config.toml
crop_scale_min = 1
encoder_positions = "learned"
optimizer = "normuon"
Rows from block 4 of the image encoder of a small image-text matching model, named by matrix and row number. Rows with one number belong to one neuron. Each number is 50 + 10 x the weight over its row's rms, rounded and kept within 0 to 99. All counts start at 0.
After each neuron's rows are labels from the 100 images, of 14976, where the neuron reaches its highest value: "peak at" is the part of the image that holds the peak; "strongest on" is what is common among them. Only what is clearly more common there than usual is listed. The data: views of escape-time and Newton fractals.
# fc1: MLP up (encoder.blocks.4.mlp.fc1.weight, 768x256), inputs 172-255
# fc2: MLP down (encoder.blocks.4.mlp.fc2.weight, 256x768, transposed), outputs 172-255

fc1.513:49 59 53 51 43 49 57 40 49 44 30 50 53 60 33 49 66 38 52 52 41 42 62 65 47 31 30 50 57 54 56 44 37 40 58 39 56 50 43 46 55 56 26 51 28 47 42 40 55 63 44 27 40 51 59 62 37 68 55 50 53 49 65 68 45 56 49 39 52 55 61 37 46 40 45 58 65 44 62 69 49 31 47 46
fc2.513:52 40 54 46 40 43 66 59 40 44 54 40 41 52 43 57 45 61 51 72 65 51 42 50 66 48 51 51 48 48 54 46 52 46 46 45 46 60 69 57 56 27 46 33 41 48 51 69 52 39 52 70 46 56 61 47 66 48 49 74 48 40 42 52 37 57 46 68 48 57 56 49 54 51 52 29 57 55 58 49 42 49 58 43
peak at: top left
strongest on: dark

fc1.461:49 52 51 44 54 59 44 50 51 45 37 44 52 45 58 48 49 52 50 40 51 56 37 44 50 38 46 56 48 53 46 61 62 74 56 57 59 52 57 51 42 61 42 47 48 48 63 47 52 48 40 66 51 55 42 69 58 59 37 51 56 65 28 40 37 47 59 44 66 56 71 46 41 55 59 47 46 44 39 42 52 13 46 42
fc2.461:56 38 26 58 50 53 36 67 68 51 55 44 57 37 39 40 70 35 50 49 51 44 54 43 39 40 75 41 50 45 49 44 54 59 32 32 26 51 55 57 56 50 46 45 52 38 57 62 64 60 53 49 67 53 61 41 50 52 67 39 48 64 60 45 41 54 33 69 50 53 40 53 64 36 71 43 53 43 57 57 40 55 42 48
peak at: top centre
strongest on: dark; earthy; Mandelbrot set

fc1.388:51 42 56 60 63 41 32 78 58 62 45 43 62 34 46 46 41 56 52 43 24 42 27 43 52 43 39 56 44 65 70 34 55 37 45 53 59 61 27 36 63 36 58 46 52 33 42 27 50 49 47 49 47 42 61 45 50 44 58 42 74 52 52 52 48 54 49 30 63 54 52 50 53 53 45 59 54 58 52 51 46 62 35 56
fc2.388:55 68 58 54 43 41 33 41 45 36 45 48 51 46 50 30 55 38 41 52 47 54 42 50 60 58 63 22 50 44 34 58 59 44 58 60 60 43 61 59 59 41 51 31 59 48 53 63 47 61 46 49 39 51 51 63 64 56 66 47 46 34 59 38 65 49 51 29 60 46 56 53 58 67 39 55 32 64 47 46 56 44 46 56
peak at: bottom left
strongest on: grey

fc1.379:62 41 66 57 53 52 54 52 49 57 66 41 46 59 71 36 45 59 45 41 52 41 47 50 56 50 46 41 53 53 39 43 39 57 61 48 56 54 45 49 60 44 53 41 65 52 50 43 49 48 70 41 44 59 39 57 48 36 45 50 38 45 53 65 40 46 65 39 62 37 42 41 36 72 53 47 48 64 52 36 60 54 50 65
fc2.379:43 52 56 56 49 54 44 69 41 45 50 45 42 60 50 56 49 51 49 52 46 42 59 60 42 60 56 41 39 47 48 40 66 56 54 45 42 59 49 53 37 47 53 42 44 50 58 56 50 47 55 45 36 61 60 54 33 47 36 58 62 55 55 42 46 48 57 38 57 46 48 41 71 49 59 57 68 37 61 40 52 46 55 54
peak at: middle left
strongest on: pastel; Julia set; cubic Julia set

fc1.763:37 59 40 50 44 45 41 46 34 50 49 58 56 38 60 45 53 49 55 65 60 46 47 63 50 39 43 37 65 37 50 31 48 54 53 44 44 48 42 63 52 60 39 54 51 46 57 53 49 63 44 67 49 54 40 44 71 36 62 43 56 54 40 44 61 63 43 61 56 38 67 50 45 58 68 54 71 70 52 60 79 51 48 37
fc2.763:52 55 59 53 39 39 68 52 50 43 52 28 52 31 53 51 39 40 50 45 50 62 46 52 34 52 37 69 51 32 47 44 50 31 50 55 55 66 63 79 45 44 36 60 54 45 50 55 60 57 53 55 44 55 27 52 41 62 53 52 52 62 44 47 57 55 56 42 49 44 44 61 51 43 51 47 27 47 56 45 39 67 61 40
peak at: bottom left; middle left
strongest on: vivid; Newton basins of five roots; Newton basins of three roots

fc1.541:57 50 37 43 45 59 43 56 74 33 15 45 55 61 55 52 47 37 52 61 39 45 58 43 30 51 62 46 51 43 34 65 63 58 31 65 63 52 64 60 55 50 46 62 40 55 53 46 44 52 50 44 54 49 46 36 57 40 47 58 58 44 57 49 53 59 50 35 48 35 57 32 33 52 49 32 67 44 33 48 72 52 47 41
fc2.541:42 54 62 40 56 49 57 51 65 56 68 55 32 56 38 44 42 57 59 53 37 53 49 48 56 45 44 60 23 46 68 66 28 48 67 49 49 50 37 44 61 51 49 56 55 50 64 43 45 44 66 48 63 61 51 66 45 49 54 45 60 64 71 37 70 39 37 44 43 54 42 55 44 49 55 49 38 37 63 40 37 64 51 47
peak at: top right; top left
strongest on: dark; earthy

fc1.632:38 48 52 42 40 50 59 86 68 57 53 47 43 47 64 68 38 41 38 66 47 59 58 50 47 46 58 47 47 64 52 45 52 40 51 40 53 37 49 62 54 59 48 38 68 37 49 49 63 49 60 62 61 42 46 50 48 57 55 42 63 63 48 65 39 49 44 41 50 70 51 45 28 64 53 47 42 58 35 34 54 48 52 41
fc2.632:51 41 53 31 65 47 45 49 44 48 54 71 44 57 53 50 43 51 44 48 53 42 64 44 51 44 50 58 54 74 58 38 48 36 40 34 73 29 29 54 37 61 65 52 66 43 28 59 50 21 60 53 47 40 58 41 38 47 46 53 34 51 48 57 54 31 49 59 49 46 64 53 31 45 55 53 33 56 29 51 50 42 53 43
peak at: bottom left
strongest on: grey; Newton basins of three roots; pastel

fc1.391:57 35 53 53 62 44 41 52 52 54 47 54 39 54 68 53 51 47 63 40 51 57 34 51 37 58 36 46 57 32 56 47 62 44 45 49 57 47 48 49 52 36 46 65 72 38 49 42 33 38 66 38 64 47 54 66 52 37 43 46 41 52 67 45 51 45 57 49 58 48 34 43 50 57 41 59 78 45 40 42 46 37 69 48
fc2.391:36 46 60 46 35 68 44 70 42 37 57 66 44 55 52 54 47 61 49 61 20 34 64 47 44 38 65 32 45 46 35 60 56 50 61 49 37 59 51 55 44 36 62 47 66 51 48 43 88 53 46 63 55 55 60 46 51 52 47 60 47 49 53 65 43 59 51 45 42 37 52 66 59 45 57 51 49 47 67 42 42 64 37 46
peak at: top right
strongest on: pastel

fc1.341:55 50 51 62 51 52 67 32 45 42 50 43 46 49 63 63 73 48 49 49 53 59 34 61 55 70 64 37 51 45 26 51 31 54 47 45 52 49 58 45 57 61 55 64 35 51 57 72 55 57 49 33 50 49 47 47 52 37 51 66 48 56 55 36 38 49 45 34 48 47 34 54 49 31 28 55 35 53 24 46 44 67 54 40
fc2.341:48 56 24 60 49 48 53 52 73 63 40 54 56 28 33 50 63 49 51 40 71 49 28 62 41 61 41 27 40 67 53 59 42 38 50 49 49 31 53 63 45 46 55 34 52 48 45 50 40 47 54 48 51 62 52 52 46 48 56 52 58 60 58 45 55 52 59 58 59 49 84 52 59 56 80 50 76 55 45 61 56 45 56 48
peak at: bottom right
strongest on: pastel; grey; burning ship

fc1.516:47 43 34 71 38 53 60 65 56 32 33 37 49 43 50 50 62 47 40 66 58 58 54 57 50 46 55 53 34 55 46 46 52 44 80 47 54 47 60 52 51 41 52 72 49 41 57 53 57 57 49 47 52 65 51 67 36 37 35 56 61 44 50 64 39 57 59 49 39 49 57 43 53 55 67 51 58 50 31 73 40 50 53 58
fc2.516:25 49 38 45 41 48 47 48 47 58 64 37 56 42 66 45 54 49 53 39 54 33 45 43 23 45 38 57 44 38 51 54 58 44 52 45 59 43 45 29 61 50 65 41 35 60 56 59 55 43 52 61 54 58 48 56 57 47 52 42 53 55 44 37 40 47 53 40 51 51 47 56 66 72 23 72 70 31 47 38 49 48 60 47
peak at: centre
strongest on: vivid; warm

fc1.495:41 63 51 52 54 52 55 27 46 28 71 46 56 64 52 60 60 48 49 49 46 50 54 29 59 38 39 64 42 53 51 23 53 76 66 44 56 45 59 41 49 44 55 46 49 56 46 44 55 38 44 36 36 39 54 58 60 30 61 53 48 52 45 40 26 53 58 53 49 42 48 50 54 50 37 58 65 42 56 53 54 61 43 46
fc2.495:41 51 59 61 44 50 52 50 57 53 52 50 43 53 64 54 44 48 60 50 54 53 33 49 70 53 52 62 44 60 55 58 38 37 55 38 34 61 35 48 47 34 49 70 57 40 69 46 41 52 74 59 49 54 46 49 54 51 42 60 40 64 52 44 51 44 65 53 29 49 62 42 48 47 53 46 48 61 43 69 66 56 43 48
peak at: top left
strongest on: vivid

fc1.618:49 53 63 41 46 61 36 53 53 50 44 55 53 66 60 63 63 57 50 73 62 62 75 52 49 65 31 50 61 53 73 54 45 45 40 57 66 56 61 40 49 40 53 63 31 45 44 63 45 48 60 61 55 37 50 46 33 45 52 44 52 41 62 58 58 59 54 53 37 54 43 46 61 45 33 52 50 52 31 42 45 43 57 48
fc2.618:47 65 54 40 57 36 56 48 39 49 42 45 65 38 31 36 59 60 43 39 43 50 43 62 50 60 55 57 34 40 29 68 48 47 50 48 29 47 48 55 51 46 58 62 61 36 50 52 45 41 59 42 37 43 66 65 51 59 56 46 60 41 23 52 41 61 45 56 46 44 50 55 52 63 74 66 54 45 67 42 58 55 46 53
peak at: bottom left
strongest on: dark

fc1.254:74 68 50 61 63 45 41 29 52 67 36 54 49 42 63 44 48 41 58 52 43 51 40 45 52 63 32 37 46 52 22 50 60 28 37 41 60 42 63 25 55 51 48 58 53 51 42 56 47 52 51 48 56 54 64 26 53 43 57 61 44 45 71 46 52 53 37 48 41 55 53 55 52 42 52 60 48 58 42 49 45 52 46 42
fc2.254:58 57 44 53 37 55 68 46 43 45 42 57 52 50 51 59 49 69 53 35 35 29 41 49 61 45 51 54 59 66 52 33 53 52 25 57 57 66 60 46 54 44 62 44 55 63 34 54 31 40 51 49 39 56 57 49 38 24 44 61 49 54 53 55 54 38 57 60 41 41 56 37 60 46 33 50 47 53 46 60 33 41 59 57
peak at: bottom right; top centre
strongest on: pastel; grey; burning ship

fc1.471:37 51 52 39 39 52 34 49 45 38 44 48 53 60 63 33 60 31 48 76 66 39 59 53 56 70 40 55 56 61 63 55 51 40 55 58 54 46 41 54 46 46 23 45 47 49 51 50 45 63 28 54 55 40 23 34 55 47 51 60 69 59 55 48 66 55 60 32 58 51 66 33 46 35 52 54 68 51 47 57 51 27 61 40
fc2.471:40 59 46 36 38 33 47 45 28 59 62 42 62 70 57 41 65 63 49 53 32 55 56 57 60 38 47 61 41 46 22 41 66 47 52 63 49 56 50 49 50 43 34 60 44 51 51 50 64 65 58 63 50 50 57 64 38 38 41 38 43 54 42 63 61 46 56 45 54 45 57 46 42 53 41 52 46 32 62 46 36 60 70 52
peak at: middle left
strongest on: dark

fc1.236:61 45 36 40 47 50 49 38 64 64 39 43 57 53 45 41 54 55 36 62 33 41 49 46 53 49 61 36 43 57 44 50 39 67 40 35 60 60 37 40 46 43 48 48 61 69 48 59 52 39 53 63 37 50 54 42 48 46 60 49 53 49 53 65 54 43 36 35 47 71 46 25 44 38 40 53 53 56 49 64 52 36 50 38
fc2.236:67 49 50 46 40 61 66 61 49 52 58 41 45 43 60 45 60 58 36 42 73 42 46 53 65 57 56 68 41 45 49 52 55 32 57 46 37 58 64 58 50 67 58 49 35 50 53 47 54 50 44 24 58 46 63 45 43 68 40 38 63 53 53 50 71 56 49 47 61 43 50 68 68 52 50 59 58 46 45 37 55 57 49 60
peak at: middle left
strongest on: dark; tricorn

fc1.532:49 65 41 52 40 49 43 39 54 70 32 21 64 51 32 46 59 57 42 34 60 52 58 39 69 64 37 32 58 67 58 46 44 44 51 54 60 47 63 60 42 41 48 45 53 54 35 53 45 44 60 34 50 62 62 46 63 42 49 44 58 53 49 40 45 52 54 57 54 47 58 54 43 33 58 38 60 57 48 38 49 45 53 57
fc2.532:53 44 48 57 48 52 44 70 63 45 33 52 40 58 34 73 56 22 44 76 36 48 55 53 33 43 60 49 55 40 34 48 49 47 57 70 40 68 50 52 40 27 60 43 51 52 55 41 58 45 47 38 37 43 52 63 59 35 42 59 50 50 57 47 36 47 61 70 34 51 47 37 44 42 29 46 46 65 49 51 27 49 51 29
peak at: top right
strongest on: dark

fc1.705:52 56 68 48 38 56 66 57 43 54 51 47 44 54 69 70 53 42 46 50 46 52 51 47 45 54 88 39 54 59 32 42 52 40 35 55 45 47 41 49 57 49 53 48 47 51 51 54 59 59 60 50 43 48 57 62 43 51 49 47 37 56 77 61 37 61 30 49 46 37 50 73 45 49 63 63 41 61 50 41 65 44 48 52
fc2.705:51 54 51 54 52 45 64 52 29 59 63 61 62 37 62 53 56 49 43 34 44 50 62 43 57 47 46 74 58 43 59 51 45 52 50 55 58 47 58 29 40 55 33 58 52 45 43 58 46 55 48 53 60 55 46 29 54 44 43 48 57 37 58 59 55 58 54 43 55 42 45 33 39 44 41 53 52 58 61 28 28 49 68 45
peak at: bottom left; middle left
strongest on: dark

fc1.395:57 52 43 68 44 64 64 35 46 46 35 51 66 66 42 39 46 37 66 34 45 56 66 50 47 49 61 49 45 59 55 50 44 40 46 37 50 33 44 43 64 39 40 28 45 53 45 42 60 36 58 42 51 40 53 48 36 29 51 49 69 61 63 38 42 50 54 47 44 70 53 38 40 60 70 55 51 43 50 54 63 50 61 36
fc2.395:51 62 23 49 62 36 52 71 50 51 54 53 32 44 67 52 46 45 64 56 54 40 57 50 63 56 62 44 64 34 28 56 56 57 55 49 47 50 58 68 65 42 42 56 58 54 45 53 44 64 40 30 63 60 51 49 39 29 61 55 44 53 48 56 42 45 55 52 43 42 43 43 50 57 35 59 42 56 50 59 54 62 40 52
peak at: top right
strongest on: dark

fc1.355:55 59 33 42 47 58 38 51 50 49 57 49 81 68 61 54 49 44 47 57 41 47 50 49 49 57 35 48 56 75 51 36 50 64 55 39 47 56 50 60 64 37 42 49 63 54 39 49 59 50 54 55 44 58 42 57 49 57 45 49 61 50 67 68 55 47 45 40 53 46 55 63 57 57 49 31 59 49 52 43 40 37 28 48
fc2.355:43 35 61 46 49 29 71 58 59 60 39 41 51 46 55 49 51 63 66 53 61 39 42 55 47 71 55 59 35 33 31 56 47 54 41 47 38 56 40 43 58 47 54 52 52 75 47 50 28 48 57 37 62 49 44 48 52 46 45 37 58 54 66 56 70 44 44 46 55 43 58 56 44 27 39 40 54 49 45 76 48 53 56 50
peak at: top centre
strongest on: cool; Mandelbrot set

fc1.350:36 67 67 50 42 62 43 61 70 52 45 65 50 53 42 33 49 42 42 45 44 30 53 50 70 59 43 38 64 49 40 47 35 53 47 61 40 61 59 57 54 60 59 70 66 39 52 46 55 52 49 64 49 37 47 56 42 52 65 57 54 60 55 57 45 57 38 31 47 46 48 71 83 28 59 49 58 43 30 45 58 57 44 51
fc2.350:59 45 49 46 61 38 54 43 62 52 46 51 59 45 43 45 49 58 38 57 49 46 42 44 56 60 52 62 59 59 34 44 48 36 55 63 48 42 46 35 48 44 49 63 44 62 45 52 50 50 73 50 50 72 59 47 58 53 49 40 59 47 32 54 49 48 48 42 45 57 55 39 51 65 58 64 32 52 63 47 43 47 28 46
peak at: bottom right; top centre
strongest on: pastel; burning ship

fc1.453:51 40 51 56 45 53 48 34 44 58 68 51 52 35 49 68 42 67 46 32 53 73 62 51 42 34 61 62 37 46 53 63 45 48 39 53 43 47 51 24 55 41 51 54 50 22 40 55 55 48 44 52 41 53 57 44 43 35 35 46 64 39 44 60 55 51 54 50 48 50 52 43 51 68 53 54 44 39 63 66 62 59 46 35
fc2.453:43 43 39 41 28 43 49 63 36 50 41 49 64 44 48 65 53 52 59 65 60 53 34 46 50 67 48 48 56 33 50 54 54 40 74 62 44 48 47 46 35 29 43 55 43 41 59 40 54 40 62 52 32 48 48 55 49 56 71 49 52 56 44 57 64 63 37 51 51 35 46 36 53 38 46 43 50 54 35 39 47 56 48 45
peak at: bottom left
strongest on: dark

fc1.102:57 36 63 56 32 45 41 54 35 45 58 43 59 49 34 50 50 52 51 55 59 64 65 58 62 47 51 48 56 52 58 35 44 28 52 52 41 42 40 45 56 56 42 47 52 47 37 46 66 53 46 44 47 43 57 48 54 65 50 36 40 64 58 63 40 52 55 56 60 67 61 43 40 54 50 34 70 54 29 59 52 46 42 53
fc2.102:46 60 38 37 47 61 30 52 44 48 46 23 49 45 53 42 46 53 50 40 21 31 48 52 48 35 41 56 31 49 36 46 41 67 60 54 44 36 73 46 58 54 68 37 45 67 45 48 54 46 50 61 51 56 46 44 57 46 55 53 55 40 52 43 63 51 69 54 50 49 40 68 47 64 57 59 39 36 41 51 53 28 56 44
peak at: centre
strongest on: cool; Julia set; cubic Julia set

fc1.707:47 45 23 28 43 55 45 64 45 46 50 64 67 61 60 56 27 44 46 48 46 57 42 57 65 38 53 39 50 27 44 55 57 46 48 53 45 49 55 64 62 31 59 56 49 65 40 59 44 65 24 45 41 47 44 43 52 48 45 69 33 59 42 59 53 54 50 47 43 54 40 51 55 50 43 56 43 59 65 53 71 49 52 50
fc2.707:41 45 71 55 54 34 57 35 63 45 43 35 26 37 47 49 47 39 48 54 38 58 42 60 34 50 36 52 47 58 59 63 45 60 55 54 56 42 48 47 36 58 37 55 64 43 53 36 55 55 66 61 61 48 47 52 45 59 47 51 36 44 55 51 70 53 69 49 59 63 36 55 43 41 46 40 54 49 30 53 45 33 52 54
peak at: middle left
strongest on: vivid; Julia set

fc1.61:50 54 39 57 47 50 29 49 43 71 54 38 54 79 40 52 60 56 43 48 60 38 61 39 57 40 60 54 45 41 51 58 34 60 55 42 50 56 55 36 47 51 34 50 62 57 58 64 42 45 49 61 46 39 59 60 41 53 58 47 40 35 65 51 47 53 31 63 57 61 60 60 58 57 52 47 65 44 40 49 46 46 55 40
fc2.61:55 43 44 37 51 51 51 41 62 47 54 52 48 56 55 55 68 26 57 45 43 45 33 54 57 58 44 38 44 64 50 39 65 37 55 54 38 51 41 48 43 56 44 59 46 54 62 65 37 31 56 32 61 61 45 40 39 31 39 54 53 43 49 52 49 41 55 46 35 61 38 48 53 55 28 57 39 54 56 45 49 48 31 48
peak at: middle left
strongest on: grey; dark

fc1.204:49 38 61 43 41 49 65 73 52 57 68 41 43 45 35 30 68 48 46 53 47 41 53 57 67 68 59 46 52 52 41 45 62 66 57 68 49 53 43 51 54 43 41 71 37 41 55 45 58 57 47 52 39 45 53 42 24 61 45 62 42 52 62 42 41 50 48 53 47 38 44 43 36 52 63 37 44 51 73 49 52 62 41 73
fc2.204:63 51 19 42 36 55 54 32 37 51 54 49 53 39 63 61 65 64 34 47 35 58 53 31 65 60 50 44 34 60 47 56 49 31 53 48 48 47 65 50 36 46 59 72 51 41 50 42 49 31 36 49 56 48 53 48 44 51 65 62 58 55 61 62 47 27 51 54 43 65 61 55 61 54 26 54 44 49 37 51 40 47 57 48
peak at: top right
strongest on: pastel; vivid

fc1.501:56 57 47 38 59 51 68 44 55 46 50 47 52 35 54 37 60 36 47 49 34 39 69 48 51 62 71 48 50 38 69 45 67 56 58 45 53 42 44 40 44 68 57 58 52 54 61 47 58 50 53 54 32 52 45 24 49 55 54 50 45 52 45 35 61 48 55 49 39 54 62 54 46 47 36 33 54 56 49 45 47 49 50 23
fc2.501:50 54 62 43 37 35 44 55 57 62 55 33 59 51 41 54 51 37 44 29 54 51 41 30 54 51 35 62 53 52 57 08 48 27 39 52 51 53 39 51 58 68 57 60 62 43 41 59 74 44 34 43 57 48 49 45 50 53 42 38 48 48 42 66 36 37 40 67 41 53 70 48 64 57 55 55 56 57 69 64 36 51 39 41
peak at: bottom left
strongest on: pastel; Mandelbrot set

fc1.302:58 37 56 41 52 54 53 51 50 49 48 59 48 35 65 46 46 32 55 44 39 50 44 43 37 51 44 41 58 62 45 51 40 28 59 45 58 52 59 47 62 52 45 63 44 40 40 80 47 36 43 48 50 59 63 42 57 57 48 46 46 53 72 56 35 53 49 52 41 49 28 48 23 57 39 41 66 63 39 51 48 53 54 54
fc2.302:59 47 36 62 41 36 67 55 53 60 56 66 52 56 42 47 57 49 36 54 50 38 47 51 53 56 42 38 53 46 31 63 62 46 43 54 38 56 42 48 59 59 43 40 49 59 68 56 47 39 44 54 43 37 40 50 59 65 55 45 45 42 42 39 63 55 43 57 47 48 50 61 57 52 69 47 50 58 62 60 62 51 53 44
peak at: bottom right
strongest on: pastel; burning ship

fc1.723:54 40 51 57 54 47 47 67 53 52 68 42 41 66 38 43 73 41 50 38 62 64 37 53 45 53 47 46 42 42 51 43 37 51 58 38 45 54 60 33 54 65 53 33 56 48 37 50 50 65 53 37 53 61 40 53 63 52 39 31 47 30 36 50 59 53 35 49 42 38 69 52 43 47 58 46 56 40 48 59 49 38 42 34
fc2.723:56 49 41 51 48 62 54 40 45 38 66 54 64 40 49 41 40 51 58 53 27 44 40 44 32 47 46 56 59 33 53 36 60 57 39 49 55 55 37 40 48 47 52 52 54 57 44 46 48 55 40 66 40 53 20 39 54 50 42 54 71 49 55 49 46 53 30 31 72 56 65 56 55 60 43 39 59 32 68 45 44 44 59 62
peak at: centre
strongest on: tricorn

fc1.8:37 62 36 58 40 48 49 36 52 56 43 48 50 63 66 53 56 36 45 43 60 34 45 43 44 73 50 53 49 61 52 58 56 65 57 52 47 67 67 52 52 38 50 40 47 25 50 57 43 49 46 47 43 48 57 42 46 26 46 48 25 55 28 42 53 47 61 45 40 49 59 61 53 38 59 52 61 49 60 38 30 54 41 48
fc2.8:36 42 37 61 54 42 44 42 55 30 49 49 62 39 55 44 58 44 45 58 55 26 43 56 62 60 51 59 58 49 48 37 38 44 41 41 52 45 38 49 39 51 38 62 64 54 58 46 38 58 39 49 52 45 58 43 67 54 62 43 34 45 38 55 55 46 44 56 60 50 45 47 52 49 52 43 46 33 42 72 63 36 38 53
peak at: bottom right
strongest on: pastel; Mandelbrot set

fc1.534:48 60 60 46 57 46 38 52 69 48 71 55 41 50 41 44 47 41 53 27 56 50 39 41 47 57 44 39 57 36 36 47 69 47 33 54 34 58 49 50 51 59 60 45 45 50 45 63 33 33 69 32 54 36 66 37 61 47 70 56 43 43 50 54 41 44 56 52 46 48 44 62 49 49 74 47 44 50 43 70 51 54 52 53
fc2.534:40 68 64 54 44 46 57 56 33 47 38 59 62 49 64 46 55 44 73 54 43 55 39 62 52 71 42 70 47 71 56 58 49 59 50 37 43 60 53 67 49 55 45 46 65 51 48 30 36 40 41 69 35 48 65 55 45 53 42 58 41 62 60 45 44 51 62 54 67 40 57 42 48 59 35 40 54 48 40 39 56 45 43 57
peak at: top centre
strongest on: vivid; warm; burning ship

fc1.90:52 49 47 38 56 57 51 66 51 41 44 53 47 43 57 60 59 48 51 60 54 52 44 58 50 55 54 64 55 39 47 50 58 52 59 45 59 55 35 45 55 58 65 47 32 56 40 47 54 40 60 27 47 45 30 36 65 45 63 52 51 42 56 58 45 58 35 53 51 52 36 47 50 45 37 54 56 46 48 43 46 54 54 62
fc2.90:73 49 48 49 58 63 55 46 46 49 41 42 58 72 39 50 42 55 41 69 50 56 46 43 33 33 48 46 46 48 34 54 55 55 40 37 40 56 61 60 39 45 44 40 75 88 61 40 54 47 49 58 51 58 59 65 39 41 40 63 49 51 65 42 50 60 19 51 50 48 33 64 51 43 60 31 47 47 58 55 45 51 50 51
peak at: top right; top left
strongest on: grey

fc1.679:40 54 40 54 44 38 43 49 50 59 45 42 64 49 61 44 65 47 75 61 57 82 41 56 55 43 58 30 42 35 44 69 30 62 63 54 53 44 49 49 53 67 60 59 57 45 54 53 42 53 41 49 40 40 43 59 41 66 57 56 30 33 58 58 54 46 48 59 47 48 44 63 42 40 65 57 65 46 31 57 50 58 52 53
fc2.679:53 44 38 46 60 80 51 57 54 62 51 47 48 51 52 64 47 51 51 34 46 40 65 40 61 38 51 63 36 51 58 55 52 59 67 37 46 57 58 54 39 60 53 55 37 50 55 49 47 46 46 47 52 43 62 42 49 43 36 48 54 71 58 38 33 48 51 54 51 39 30 55 53 59 63 44 30 48 65 49 36 62 44 53
peak at: top right
strongest on: earthy; Newton basins of three roots

fc1.222:58 62 48 50 40 50 55 69 45 54 46 37 23 57 47 25 38 44 58 52 34 43 59 54 40 29 42 59 54 53 41 64 51 55 50 54 36 58 45 61 62 48 57 34 62 53 58 51 65 53 41 45 35 47 42 51 63 69 55 55 67 70 56 62 53 47 49 41 42 60 48 48 48 37 46 43 55 45 53 55 51 40 44 57
fc2.222:34 65 38 46 43 46 55 46 41 31 46 42 48 38 47 63 40 41 54 60 39 47 56 55 32 54 52 64 45 79 60 55 60 45 50 35 43 49 45 65 55 49 62 54 54 48 46 60 47 55 30 53 49 31 44 68 67 52 86 49 47 36 65 44 55 49 47 76 57 45 43 53 60 78 47 56 43 66 57 39 47 43 48 68
peak at: centre
strongest on: warm; Julia set; cubic Julia set